A small audio captioner, trained from scratch: 20.5M parameters.
Rows from block 14 of the audio encoder of a small audio captioner, named by matrix and row number. Each number is 50 + 12 x the weight over its row's rms, rounded and kept within 0 to 99. All counts start at 0. After the name is the row's rms in percent of the matrix's.
After each channel's rows are labels from the 100 clips, of 14976, where the channel reaches its highest value: "top examples" is what is common among them. Only what is clearly more common there than usual is listed. The data: struck, bounced, scraped and rolled objects made by modal synthesis.
# conv: width-3 conv, dilation 2 (encoder.blocks.14.conv.weight, 384x384x3, each kernel summed), inputs 0-127

conv.377 093:36 49 62 46 72 41 51 74 69 35 24 82 66 40 34 67 37 35 44 59 50 35 53 42 79 57 64 70 71 33 62 37 65 62 31 30 61 52 34 59 55 55 55 50 68 45 41 45 59 40 63 42 55 61 42 57 41 39 39 51 50 58 50 47 37 44 32 58 38 35 27 51 67 55 38 59 32 52 48 44 58 41 60 11 51 45 66 46 56 70 45 69 52 54 55 40 62 57 54 65 47 67 50 67 61 32 47 39 46 61 40 71 58 45 31 37 85 44 47 45 60 56 53 34 51 68 45 41
top examples: white noise

conv.146 093:53 52 36 50 49 67 41 66 38 43 49 40 51 55 55 43 61 31 77 53 44 50 32 47 26 62 70 36 46 61 57 34 42 50 50 74 58 58 50 60 64 40 43 55 37 62 50 59 61 49 51 78 55 55 46 51 69 37 52 48 69 41 55 25 53 68 55 38 45 62 52 34 49 43 34 37 47 57 49 40 62 27 32 27 39 43 66 48 51 70 51 51 55 55 57 50 49 68 31 60 42 61 53 49 49 47 41 57 36 56 43 85 42 42 44 52 52 65 50 55 25 71 41 56 57 54 45 57
top examples: large; one hit; ring

conv.32 106:50 58 45 41 60 54 73 66 55 42 52 53 39 58 54 49 60 29 35 82 40 56 60 67 36 38 46 65 59 45 54 38 50 46 26 52 67 67 41 32 60 64 49 49 46 61 32 32 66 59 50 60 48 44 33 54 48 58 56 59 46 62 74 39 37 45 60 54 45 66 43 42 64 56 47 64 40 51 36 47 57 27 37 47 36 38 66 49 43 37 39 54 46 57 35 62 59 50 48 46 48 70 43 53 36 63 61 61 49 38 49 48 48 56 41 49 36 52 50 63 58 65 47 58 64 50 33 50
top examples: one hit; string

conv.313 096:47 43 55 57 38 48 49 45 36 62 60 51 36 45 32 37 55 62 39 51 60 51 49 33 62 67 35 58 30 53 50 62 45 46 56 58 38 49 54 47 60 64 59 39 56 20 46 47 46 51 47 60 59 50 60 41 38 49 51 54 51 60 44 62 71 58 36 61 49 32 59 47 44 60 60 74 51 64 58 51 40 50 41 68 41 56 53 25 67 57 38 56 46 32 59 31 34 43 42 50 43 35 68 54 70 52 56 55 51 21 85 69 49 51 81 54 50 72 71 64 52 55 44 50 50 54 41 47
top examples: mains hum; steel-like damping

conv.284 100:48 60 36 58 56 42 52 51 50 44 68 71 44 40 52 58 36 42 54 65 53 59 57 58 42 61 60 53 76 41 45 49 57 52 47 54 51 51 53 68 46 35 47 34 52 70 34 42 41 42 35 65 46 32 37 43 40 56 60 34 37 55 53 29 38 49 70 43 57 62 63 51 57 47 33 25 69 55 52 42 45 27 43 59 47 76 77 56 47 39 47 39 50 43 33 58 40 40 21 43 61 51 52 69 58 40 67 59 44 56 37 72 49 38 43 65 61 72 68 41 47 55 67 47 50 61 34 25
top examples: steel-like damping; clipping; text has "clipped"

conv.171 096:68 54 35 49 28 35 44 79 42 36 58 30 66 53 17 47 43 33 41 39 67 62 25 71 46 54 32 36 54 43 51 46 43 57 41 54 29 31 74 57 58 58 52 38 86 61 37 39 43 46 46 42 48 71 47 74 36 45 53 59 55 81 32 76 64 55 30 60 47 33 39 26 57 88 51 27 62 51 32 41 55 65 33 66 33 44 69 35 52 35 60 60 46 71 43 59 54 44 58 67 61 52 64 39 62 57 48 47 55 27 35 45 51 65 60 46 40 66 60 52 58 59 44 47 41 43 40 40
top examples: hard striker; one hit

conv.33 101:42 50 53 56 61 50 74 50 52 43 34 37 46 51 40 50 54 41 53 49 53 65 56 45 45 55 51 56 46 58 67 50 45 74 45 52 58 70 45 49 70 42 49 33 60 52 36 45 51 60 45 67 49 58 56 65 34 46 67 82 32 51 51 58 30 73 65 68 53 38 41 41 48 60 39 50 50 67 58 53 57 40 63 41 12 56 51 56 41 36 62 71 47 44 66 59 65 44 48 48 44 65 51 49 34 58 44 70 63 35 55 48 26 70 42 13 50 35 54 44 52 47 52 30 47 42 48 39
top examples: hard striker; one hit

conv.332 103:40 46 69 57 53 48 66 57 57 42 47 42 65 60 65 71 67 54 01 93 33 45 41 61 74 68 23 57 35 54 44 54 42 40 64 45 65 53 57 42 34 59 46 49 72 55 38 30 41 35 37 70 45 33 53 31 46 55 47 53 34 42 47 55 57 51 50 52 55 55 45 36 56 56 41 58 36 17 53 41 38 44 44 48 50 62 51 35 39 45 36 49 28 46 28 45 53 50 43 61 39 42 70 42 35 58 59 48 36 48 60 62 55 59 51 35 66 57 84 47 51 55 69 65 41 40 62 44
top examples: medium; one hit

conv.103 096:28 55 43 44 62 62 58 43 48 55 63 46 33 71 49 53 44 38 55 69 37 43 63 65 40 55 61 64 45 47 38 63 47 52 81 62 54 50 58 24 65 43 44 46 39 72 53 49 60 63 40 32 50 31 66 65 56 45 43 61 49 59 43 45 57 52 49 50 62 60 55 63 48 58 45 57 65 36 55 42 46 35 65 36 35 58 29 42 37 56 52 41 43 78 44 45 37 63 18 72 63 28 18 49 78 34 40 48 64 47 51 30 51 45 38 45 64 46 45 30 36 46 64 56 40 79 66 37
top examples: round plate; white noise

conv.215 098:66 30 58 64 47 38 73 50 37 51 35 58 35 45 65 40 35 54 42 58 48 46 28 54 48 46 66 41 65 41 55 52 65 34 43 55 41 66 35 50 52 37 38 40 52 33 70 57 47 46 37 74 52 52 58 56 41 65 49 40 64 36 35 39 49 50 46 46 45 60 41 26 55 34 51 55 57 56 42 48 49 50 46 42 52 55 66 57 37 51 53 58 64 48 14 30 58 39 48 48 61 42 68 35 54 63 37 24 56 45 36 58 40 32 37 71 41 58 63 55 24 60 66 35 43 53 37 70
top examples: steel-like damping

conv.40 098:60 53 54 56 69 61 51 50 56 42 34 60 39 44 54 51 66 63 44 54 44 53 39 44 67 69 65 66 65 46 47 47 66 40 47 46 62 39 37 37 43 25 50 46 63 24 63 52 57 55 56 43 56 67 33 43 37 62 47 45 69 39 51 50 46 42 48 28 39 51 47 29 43 40 39 42 73 69 60 80 62 47 29 56 62 47 66 57 59 38 45 52 54 72 57 41 37 65 41 59 60 60 48 52 53 48 60 42 23 68 35 59 31 83 46 66 52 56 39 47 42 52 33 33 20 68 52 49
top examples: mains hum; steel-like damping

conv.243 103:64 37 45 49 61 57 62 64 58 51 49 76 52 60 77 33 50 38 47 27 78 44 35 59 50 37 49 55 54 65 44 38 46 32 47 50 32 41 68 73 32 39 46 51 58 52 65 56 35 29 57 63 53 42 39 61 46 60 47 49 56 60 46 54 35 49 30 36 51 50 59 44 58 59 27 57 44 65 39 42 57 62 20 45 44 53 34 65 53 46 47 55 39 60 43 30 50 45 61 60 61 74 53 59 48 40 81 48 48 60 56 58 49 61 71 54 21 32 24 60 48 68 60 54 57 58 24 37
top examples: wood-like damping; one hit

conv.211 101:76 58 46 33 40 31 67 55 50 64 50 25 32 51 50 37 49 40 68 86 54 53 61 47 55 52 36 63 41 60 38 64 45 43 80 44 43 63 26 49 54 62 51 59 42 42 55 48 52 50 57 46 54 52 58 45 58 74 46 42 41 48 71 63 78 57 53 44 43 50 52 50 47 54 57 47 43 33 62 38 39 52 28 48 58 46 57 28 45 28 57 61 42 47 70 48 58 38 51 47 64 48 39 46 59 31 38 57 43 57 62 24 50 64 43 63 67 36 67 49 59 54 31 43 23 79 65 25
top examples: hard striker; one hit

conv.106 100:39 62 39 60 45 73 53 49 44 33 26 57 58 47 40 53 75 48 47 44 38 64 41 43 60 65 64 67 73 38 39 39 49 61 65 44 34 59 62 40 36 43 54 42 32 69 26 39 31 48 37 49 53 63 39 65 56 48 57 43 60 67 44 68 85 51 30 45 60 62 56 49 45 47 46 39 25 36 46 18 71 22 56 31 37 56 42 34 31 53 52 34 34 60 70 48 43 43 50 39 46 31 76 50 43 48 37 54 40 47 46 31 54 36 50 64 66 43 33 62 58 29 71 46 52 68 45 37
top examples: steel-like damping; action: repeated hits; white noise

conv.363 095:76 33 47 48 55 62 37 66 68 60 46 50 39 50 54 29 34 41 46 54 34 57 40 60 27 60 48 53 40 64 48 42 41 55 59 49 46 46 53 52 64 48 66 37 36 49 42 42 46 56 44 32 59 59 39 60 53 40 22 53 39 34 46 60 42 56 57 56 41 53 47 43 41 44 59 52 56 62 43 44 63 70 31 55 44 40 55 72 88 28 43 34 33 40 63 52 45 47 51 56 60 51 66 27 39 42 45 55 40 56 56 40 54 51 58 59 49 56 57 54 60 55 67 57 47 35 53 41
top examples: large; one hit

conv.354 094:53 44 24 56 52 62 47 45 54 54 57 46 46 43 55 45 48 42 57 38 49 45 59 48 53 44 62 77 40 35 25 50 29 62 54 54 52 62 38 32 52 49 56 40 40 53 31 35 45 51 50 47 44 43 66 41 48 56 44 69 49 60 41 39 34 42 38 53 37 45 46 42 36 49 37 51 38 53 34 72 58 39 67 44 58 38 68 50 25 65 59 47 43 47 55 56 43 41 48 76 57 49 47 49 60 47 62 43 51 50 71 60 56 37 49 39 52 59 34 70 78 45 50 57 36 53 40 44
top examples: hard striker; medium; material: wood

conv.245 105:41 55 38 39 37 49 60 65 32 39 39 55 59 55 53 46 27 69 41 43 44 49 43 63 64 47 61 37 65 46 52 39 59 36 37 50 58 36 39 45 57 54 45 55 43 67 49 37 40 39 61 57 51 59 38 65 36 57 80 42 58 52 41 37 47 41 43 80 48 33 38 45 65 66 19 53 39 56 47 35 38 51 38 76 56 37 39 57 32 79 52 51 47 60 38 37 51 81 48 37 70 68 54 48 34 58 71 35 49 47 51 36 56 74 45 75 48 62 54 43 75 67 53 72 54 60 58 42
top examples: one hit; rubber-like damping

conv.147 097:63 73 39 39 79 67 81 30 45 33 53 48 37 42 58 57 80 32 50 43 44 49 67 29 52 65 47 60 60 16 43 65 46 25 61 41 57 39 42 49 41 12 56 40 46 49 54 51 38 36 35 46 55 50 70 50 50 57 48 49 47 57 37 51 63 66 57 54 55 59 66 37 60 37 38 39 33 49 56 48 43 62 65 48 54 50 35 48 43 36 63 51 60 55 37 53 58 71 49 55 51 74 59 79 32 40 60 45 32 34 59 50 44 72 36 58 54 41 36 57 58 37 55 42 35 47 38 67
top examples: one hit; white noise

conv.130 114:53 57 62 59 42 33 44 45 58 53 16 42 35 52 44 38 46 47 33 64 41 45 29 36 50 68 49 62 50 36 51 59 37 49 71 36 45 49 19 58 33 35 47 47 48 60 39 59 55 43 43 55 51 36 62 56 56 54 39 36 47 56 60 44 45 44 36 44 37 68 53 42 44 51 55 50 44 59 37 47 29 43 47 39 45 37 65 39 52 61 62 45 46 39 51 73 49 70 49 46 48 50 68 45 34 50 38 64 51 50 39 53 41 38 81 60 53 56 37 32 46 42 54 66 56 57 46 48
top examples: mains hum; steel-like damping

conv.19 107:69 32 45 51 49 49 43 51 54 53 37 46 64 55 28 52 48 39 68 57 37 38 52 61 61 78 38 52 26 47 26 69 39 51 48 41 41 73 61 46 48 42 52 49 49 42 38 41 54 74 53 64 72 45 42 63 49 69 30 37 44 53 26 52 61 56 53 51 54 62 47 46 29 35 56 75 60 59 45 48 53 45 28 55 70 48 55 43 37 52 58 24 67 54 74 50 43 46 31 53 46 46 42 53 73 56 57 50 51 26 42 33 63 46 42 46 49 43 70 55 76 45 56 41 57 73 31 55
top examples: one hit; clipping; text has "clipped"

conv.370 092:37 47 63 36 42 44 61 66 54 55 70 56 47 68 52 61 35 55 43 51 40 62 56 61 29 55 40 59 57 42 48 50 48 63 40 68 51 74 42 55 50 58 59 46 57 32 36 47 60 51 42 45 49 46 37 51 44 57 48 48 50 67 59 55 49 34 66 38 46 39 56 41 59 44 37 59 52 51 47 35 65 35 70 25 45 57 54 57 39 69 35 51 44 54 64 51 46 51 86 45 46 63 45 46 44 63 62 64 57 50 52 56 50 62 58 69 56 47 47 62 95 43 51 28 33 68 38 68
top examples: medium; one hit

conv.159 107:46 45 71 46 56 44 48 71 57 56 51 76 53 45 69 67 40 63 35 56 51 37 62 53 39 48 44 41 51 21 39 53 67 42 25 50 81 31 60 74 53 53 51 44 61 35 49 53 55 27 59 36 48 53 63 57 56 69 34 31 53 40 63 39 41 54 38 46 56 39 43 41 50 69 44 40 48 48 22 55 57 48 52 37 51 51 52 58 41 58 41 55 44 28 39 31 50 75 60 60 50 24 62 50 49 25 35 60 47 50 48 70 54 51 65 65 61 53 37 35 33 62 60 65 52 62 59 63
top examples: medium; one hit

conv.231 101:57 35 54 66 72 49 53 69 47 44 36 54 36 61 40 61 77 53 32 32 65 35 37 49 36 60 46 34 46 50 43 43 53 51 63 46 67 54 65 56 56 51 41 49 38 50 44 37 48 44 55 36 28 31 48 49 56 58 26 52 38 63 55 42 69 59 31 29 55 45 48 38 51 67 59 49 65 52 48 42 57 40 51 42 36 86 52 48 39 88 63 44 63 58 70 57 45 67 37 62 41 45 46 68 28 57 65 39 55 57 43 41 69 37 49 54 55 64 48 52 61 56 54 49 37 64 37 34
top examples: white noise; steel-like damping

conv.124 099:43 41 48 70 71 51 46 32 46 51 34 44 72 68 66 61 52 52 26 40 35 57 41 55 39 36 48 33 55 53 61 48 62 55 49 55 59 31 55 37 58 63 58 50 60 49 57 57 55 54 56 54 45 53 50 57 49 70 50 59 47 61 47 21 45 45 54 37 39 63 42 26 47 38 50 61 58 61 60 49 52 36 37 64 60 62 70 54 36 82 50 37 60 41 32 36 43 58 49 54 63 38 49 37 41 58 32 65 46 46 22 43 37 30 51 51 31 30 28 54 34 41 57 33 49 54 47 74
top examples: size: medium; text has "plate"; one hit

conv.326 093:44 58 52 53 49 43 30 60 55 48 69 36 50 29 65 42 49 50 49 57 49 63 59 41 66 39 43 55 50 52 50 51 32 32 59 56 41 44 55 56 35 27 55 55 50 44 77 48 43 50 29 37 60 53 60 67 47 42 48 49 48 38 33 64 63 44 57 27 49 55 55 44 57 33 50 45 37 68 71 64 43 53 46 30 32 55 46 49 61 52 53 57 49 63 31 49 24 56 42 61 37 67 48 56 40 62 34 44 49 69 69 50 73 68 41 45 49 80 34 39 50 63 64 42 30 31 55 33
top examples: large; one hit

conv.138 097:50 36 51 56 47 47 57 58 40 55 48 38 60 39 31 42 61 33 65 45 30 48 51 31 40 54 55 39 37 65 42 62 43 54 55 58 59 49 48 69 49 49 48 45 52 55 27 53 57 47 51 60 41 42 34 58 55 62 59 47 44 50 66 48 36 47 44 61 67 34 54 59 43 35 75 50 62 52 53 46 49 62 28 60 63 56 37 47 23 37 40 64 36 55 42 48 29 51 61 49 60 35 58 47 61 59 64 49 30 05 69 65 49 68 69 35 46 49 56 45 40 40 49 55 33 54 78 56
top examples: one hit; round plate

conv.34 101:75 52 55 36 65 43 48 55 23 47 75 61 60 49 47 38 74 57 75 44 61 56 49 41 50 46 36 57 60 66 54 52 54 61 50 49 51 59 53 65 82 57 58 61 57 60 68 49 42 50 66 65 82 39 32 43 44 39 63 56 45 57 42 37 49 66 45 58 45 54 33 59 65 34 51 31 47 45 30 51 59 70 55 70 48 45 40 57 45 45 53 45 40 45 43 43 38 45 45 43 60 75 35 50 57 42 58 47 49 55 47 61 51 40 55 41 55 56 49 37 28 22 61 37 45 41 52 47
top examples: large; one hit

conv.242 104:53 57 43 35 43 50 78 51 49 47 54 65 48 52 71 54 53 62 37 42 54 71 38 43 43 68 56 47 49 69 68 49 40 35 39 64 48 66 65 46 46 58 50 46 40 56 30 49 58 41 47 45 70 39 40 24 65 59 61 44 42 51 28 59 60 54 39 45 60 48 47 34 31 82 48 52 50 40 22 67 50 38 34 28 74 36 49 47 51 47 59 47 51 54 62 25 51 50 61 45 48 37 72 54 49 52 47 30 34 50 52 68 64 31 45 56 44 34 62 38 55 50 51 31 37 43 54 49
top examples: thin (high-pass); white noise

conv.80 094:44 55 56 36 67 50 67 45 51 45 45 45 42 49 52 64 51 64 47 41 48 43 49 63 46 40 56 31 44 34 48 51 52 46 62 53 74 51 52 30 54 56 50 49 56 32 53 62 63 35 55 49 49 49 66 62 35 87 68 51 41 48 62 64 38 58 41 51 41 54 56 73 46 45 56 69 39 58 57 19 37 57 43 31 54 46 59 32 38 62 22 47 68 57 54 48 49 46 76 43 49 49 46 30 44 59 63 52 48 59 52 52 41 46 39 41 58 44 58 65 52 47 40 46 60 62 48 56
top examples: size: medium; white noise; pink noise

conv.189 110:45 79 52 25 55 54 39 40 48 59 48 60 26 50 44 38 19 54 56 56 19 52 67 25 41 44 66 52 32 37 42 50 45 60 59 39 59 28 48 46 32 65 61 80 60 47 60 55 57 53 30 43 42 58 71 54 54 44 69 37 26 37 48 73 48 51 40 41 48 43 41 44 26 41 52 68 46 48 22 40 44 42 47 48 36 52 41 73 41 53 58 46 56 52 59 39 48 77 53 54 53 54 50 32 45 39 47 72 58 54 84 54 38 62 63 49 55 38 54 46 52 50 51 32 36 52 56 42
top examples: hard striker; one hit

conv.31 106:70 51 47 35 63 48 54 51 53 37 65 63 26 57 26 66 54 56 44 28 31 63 46 45 37 47 26 23 47 67 43 64 41 31 36 63 47 65 61 43 83 59 51 62 49 50 52 43 53 40 34 54 51 35 65 52 77 63 65 53 58 66 38 47 84 47 51 47 50 66 41 58 50 51 48 34 48 32 71 32 56 34 56 48 36 67 50 46 56 51 30 34 38 44 38 56 51 53 33 37 38 66 21 61 51 42 50 53 59 51 71 57 42 64 36 48 50 49 42 40 57 35 50 33 71 52 43 62
top examples: hard striker; clipping; text has "clipped"

conv.234 101:43 41 62 63 34 46 63 47 55 74 29 64 60 63 56 40 57 62 57 50 38 52 47 58 65 63 42 51 52 61 38 44 38 48 46 64 23 53 47 27 63 57 56 65 45 53 62 61 38 49 51 52 33 56 54 51 59 50 32 48 37 56 54 57 98 29 43 62 45 51 52 22 26 58 70 47 42 35 57 64 49 39 31 66 43 44 51 37 65 52 40 38 38 53 67 57 51 42 33 40 47 63 40 45 55 44 42 75 40 42 34 58 61 55 33 53 41 44 72 57 61 61 64 46 45 50 39 36
top examples: white noise; thin (high-pass)

conv.267 109:64 52 50 44 53 48 34 53 53 60 52 65 52 53 33 59 40 47 50 62 59 49 59 54 54 54 35 44 67 35 59 43 44 43 44 55 46 53 56 60 24 37 43 55 65 45 44 36 26 67 39 52 56 57 66 58 51 27 52 45 46 61 23 37 47 47 35 54 33 45 49 63 23 47 62 53 65 54 39 31 65 63 52 36 36 76 64 49 46 58 52 25 59 59 58 38 46 69 62 49 44 52 62 45 52 39 46 57 46 41 46 48 33 46 59 53 76 31 44 46 29 31 54 44 63 52 37 69
top examples: one hit; ring

conv.141 100:51 57 51 59 39 61 65 46 55 33 46 54 60 65 60 38 45 49 68 63 39 52 46 62 48 49 54 47 53 28 43 36 81 39 33 54 41 79 35 51 51 60 41 56 88 38 52 39 49 53 67 49 37 52 58 23 52 53 53 68 35 63 44 44 30 47 38 51 43 47 48 49 47 45 42 47 70 45 56 55 40 59 44 36 65 55 37 43 59 56 46 32 50 37 49 46 60 57 59 49 46 26 63 46 65 64 46 63 47 49 75 48 48 56 25 84 42 39 62 27 35 62 45 22 42 49 53 45
top examples: white noise

conv.157 100:58 47 53 40 52 47 29 41 44 48 44 62 54 55 48 30 41 68 51 47 72 48 57 53 39 47 53 24 60 51 42 52 42 59 45 46 87 60 58 62 17 47 37 45 67 53 58 54 73 46 17 42 48 68 41 44 33 51 45 43 68 62 68 70 57 38 55 36 30 55 47 59 48 80 50 54 58 51 35 71 28 59 28 41 65 43 51 47 53 71 48 56 42 49 46 38 42 31 47 67 57 42 31 46 60 61 54 55 30 41 33 44 58 39 72 64 38 37 71 47 54 48 65 51 62 25 59 63
top examples: mains hum; steel-like damping

conv.59 093:30 47 35 59 59 38 43 65 34 61 57 71 40 67 50 54 41 58 55 51 55 50 53 75 57 43 34 65 77 58 35 61 45 40 51 46 46 44 45 32 62 51 44 41 34 58 47 31 47 68 69 49 55 28 47 60 41 41 62 37 51 46 41 61 55 48 54 57 72 52 41 37 48 62 50 59 46 73 79 59 56 44 68 62 57 45 57 27 59 65 18 63 58 53 40 54 52 36 63 62 46 66 50 25 56 58 47 51 53 51 54 50 31 70 42 55 41 53 49 37 55 34 51 72 33 60 48 50
top examples: one hit; string

conv.253 110:45 50 51 44 56 39 61 35 58 49 43 36 27 39 38 48 53 51 49 45 36 41 30 62 54 51 28 52 47 76 42 39 59 45 44 38 83 39 42 34 83 40 69 36 53 91 50 33 58 35 50 52 54 23 60 54 38 37 60 47 53 31 40 40 40 56 49 50 51 72 54 65 48 56 41 73 44 48 38 42 49 42 46 52 55 35 48 49 64 48 58 69 49 47 49 55 28 54 48 53 51 31 50 45 62 30 68 58 50 49 76 51 71 57 55 76 51 44 58 41 27 48 56 44 71 74 56 78
top examples: round plate; one hit

conv.364 105:74 48 26 40 51 22 60 35 46 43 46 53 37 61 52 68 72 53 34 36 54 90 46 42 41 57 60 36 48 28 81 50 51 40 46 24 54 54 50 77 37 66 40 51 43 66 64 47 51 54 35 50 57 64 56 59 52 46 32 63 49 41 52 42 74 44 47 51 51 52 39 33 52 39 45 43 56 44 37 60 55 64 66 40 32 63 73 60 58 51 36 47 66 43 49 54 37 54 28 53 53 40 32 58 26 62 58 56 34 26 47 61 59 51 57 30 46 37 60 43 52 44 51 46 40 57 45 50
top examples: medium; one hit

conv.15 101:45 35 49 47 38 43 54 46 50 50 56 76 28 55 68 63 26 54 63 27 44 56 68 34 38 81 51 41 72 60 55 43 61 37 41 27 65 57 78 45 61 61 66 67 48 65 48 54 46 64 25 49 36 66 40 50 53 54 61 66 58 33 26 46 48 61 61 54 42 39 57 67 54 31 44 38 54 61 60 52 44 31 68 57 63 44 56 52 68 51 47 53 36 30 56 24 48 39 39 55 59 29 44 59 61 37 77 50 29 55 45 62 36 40 83 61 57 49 47 19 54 46 43 43 48 37 55 58
top examples: mains hum; round plate

conv.183 094:55 44 64 20 51 78 53 50 34 56 24 53 64 70 57 37 71 50 51 46 68 56 49 52 51 51 48 80 33 49 61 51 58 56 44 60 52 42 51 21 65 42 49 48 47 34 58 47 51 36 50 38 46 66 55 38 54 47 61 57 68 39 58 53 59 48 74 48 60 51 50 54 37 48 61 27 71 70 63 64 75 52 53 53 60 63 64 42 42 47 61 33 40 44 48 39 55 26 50 31 22 56 40 53 70 64 64 47 47 37 28 61 26 45 52 54 73 41 51 66 60 68 30 52 48 45 40 54
top examples: wood-like damping; one hit

conv.122 103:55 61 57 53 35 30 55 46 23 51 50 65 52 54 63 41 43 29 61 81 61 46 70 33 44 55 50 60 50 36 54 45 52 47 52 83 31 44 63 43 62 52 59 47 51 51 43 25 53 56 60 49 54 52 38 53 29 40 84 48 51 72 46 45 35 57 48 49 43 45 50 46 55 60 31 40 69 38 42 32 45 39 32 66 47 67 61 57 65 40 43 57 56 51 60 72 53 79 51 36 75 44 47 48 40 58 46 55 53 50 65 65 55 62 48 28 26 48 72 33 45 43 49 59 62 58 54 41
top examples: large; one hit

conv.254 105:42 46 39 75 32 51 37 53 53 31 68 58 58 39 74 50 60 50 59 60 59 57 53 50 26 40 61 54 52 58 30 50 32 59 51 36 33 49 43 51 50 60 47 43 61 49 57 65 47 66 43 65 64 28 60 56 53 53 39 50 75 50 44 46 29 52 61 57 39 75 39 47 62 56 57 63 27 47 60 38 46 54 50 59 38 33 59 65 55 47 50 48 44 39 73 38 41 47 53 53 54 44 47 51 57 38 26 46 33 72 66 51 58 31 61 40 42 46 35 43 39 66 39 69 41 47 77 58
top examples: wood-like damping; size: large; string

conv.226 099:46 33 30 54 56 39 31 67 49 51 51 55 46 38 44 44 53 42 45 46 26 49 58 47 52 38 54 28 53 32 61 34 37 54 47 33 51 61 50 14 37 46 62 49 43 45 35 62 61 66 54 31 44 52 56 52 49 47 64 62 39 58 39 61 66 55 24 63 66 60 59 59 63 66 50 74 41 64 61 55 30 47 43 42 53 49 36 46 60 57 46 50 56 70 63 52 44 46 66 56 48 55 79 62 52 69 40 46 54 57 53 47 38 56 53 76 60 45 13 50 46 61 45 54 41 54 42 41
top examples: white noise

conv.87 089:49 60 42 58 49 48 64 38 63 33 49 57 49 42 71 58 62 48 29 32 53 47 51 35 59 50 47 35 64 59 56 46 40 27 45 27 17 34 46 48 54 41 17 54 62 59 67 41 47 48 32 73 54 31 77 50 40 46 55 57 68 33 48 39 48 41 54 45 49 61 62 34 46 53 42 44 48 42 50 75 57 49 31 59 69 64 47 60 38 63 29 30 49 51 54 52 60 48 52 26 43 43 44 61 60 35 54 44 56 37 40 36 71 59 60 57 54 27 48 49 44 40 26 67 40 38 43 43
top examples: medium; one hit

conv.221 095:30 63 51 28 40 56 41 54 37 46 48 54 59 47 47 47 63 51 66 53 54 41 51 47 55 34 51 59 36 41 66 30 53 39 63 62 36 40 59 49 47 60 48 54 58 65 43 52 51 59 27 48 44 65 62 48 64 37 49 44 44 61 42 57 67 58 69 44 72 43 46 57 49 55 68 46 56 50 67 45 69 65 55 44 37 61 33 57 81 51 37 41 44 52 68 51 57 43 52 48 48 50 71 62 33 51 29 48 49 41 52 69 47 42 54 58 55 64 35 65 60 49 39 45 57 55 70 52
top examples: white noise; thin (high-pass)

conv.278 098:44 42 47 64 45 39 66 36 58 37 47 53 51 53 40 61 50 66 47 65 46 44 68 68 46 24 47 41 42 45 38 53 45 67 41 40 27 77 44 65 43 50 58 55 67 33 65 42 64 58 59 34 50 42 69 57 70 43 43 55 50 61 34 53 60 54 40 38 47 61 53 55 37 71 50 49 53 62 38 53 48 45 39 50 50 66 71 58 48 43 57 45 30 61 75 68 52 60 29 60 61 51 33 46 66 54 59 15 51 60 74 52 53 53 52 48 44 35 56 36 56 42 43 53 51 77 47 60
top examples: hard striker; clipping; text has "clipped"; action: one hit

conv.52 095:45 42 67 51 31 39 65 41 59 61 41 43 43 35 48 50 41 53 59 64 42 73 47 51 72 70 29 49 39 59 42 51 29 54 19 37 26 42 45 66 61 40 72 59 50 37 41 65 64 35 43 43 30 54 29 60 31 42 57 42 39 30 50 52 40 49 43 59 54 44 58 96 49 70 50 72 53 56 41 51 55 67 64 52 62 62 51 55 71 59 61 62 47 34 50 31 57 64 32 68 46 57 73 35 56 47 68 62 53 66 40 26 47 51 69 37 44 50 46 50 46 51 53 28 53 44 50 53
top examples: large; action: one hit; plastic-like damping

conv.223 096:25 68 32 66 47 37 69 56 58 53 44 33 43 44 63 49 40 40 53 65 51 42 54 66 55 44 42 67 53 25 61 40 52 49 47 51 40 51 36 17 48 51 46 54 56 62 54 67 49 43 23 36 65 48 68 39 36 71 87 38 38 48 56 58 72 56 28 23 52 49 52 41 37 44 64 49 67 59 55 52 59 51 57 56 51 33 25 38 50 55 58 33 54 66 44 63 43 49 40 43 42 62 79 44 29 50 43 69 27 45 46 29 73 47 53 34 53 45 45 69 63 34 59 46 60 67 52 49
top examples: white noise; thin (high-pass); pink noise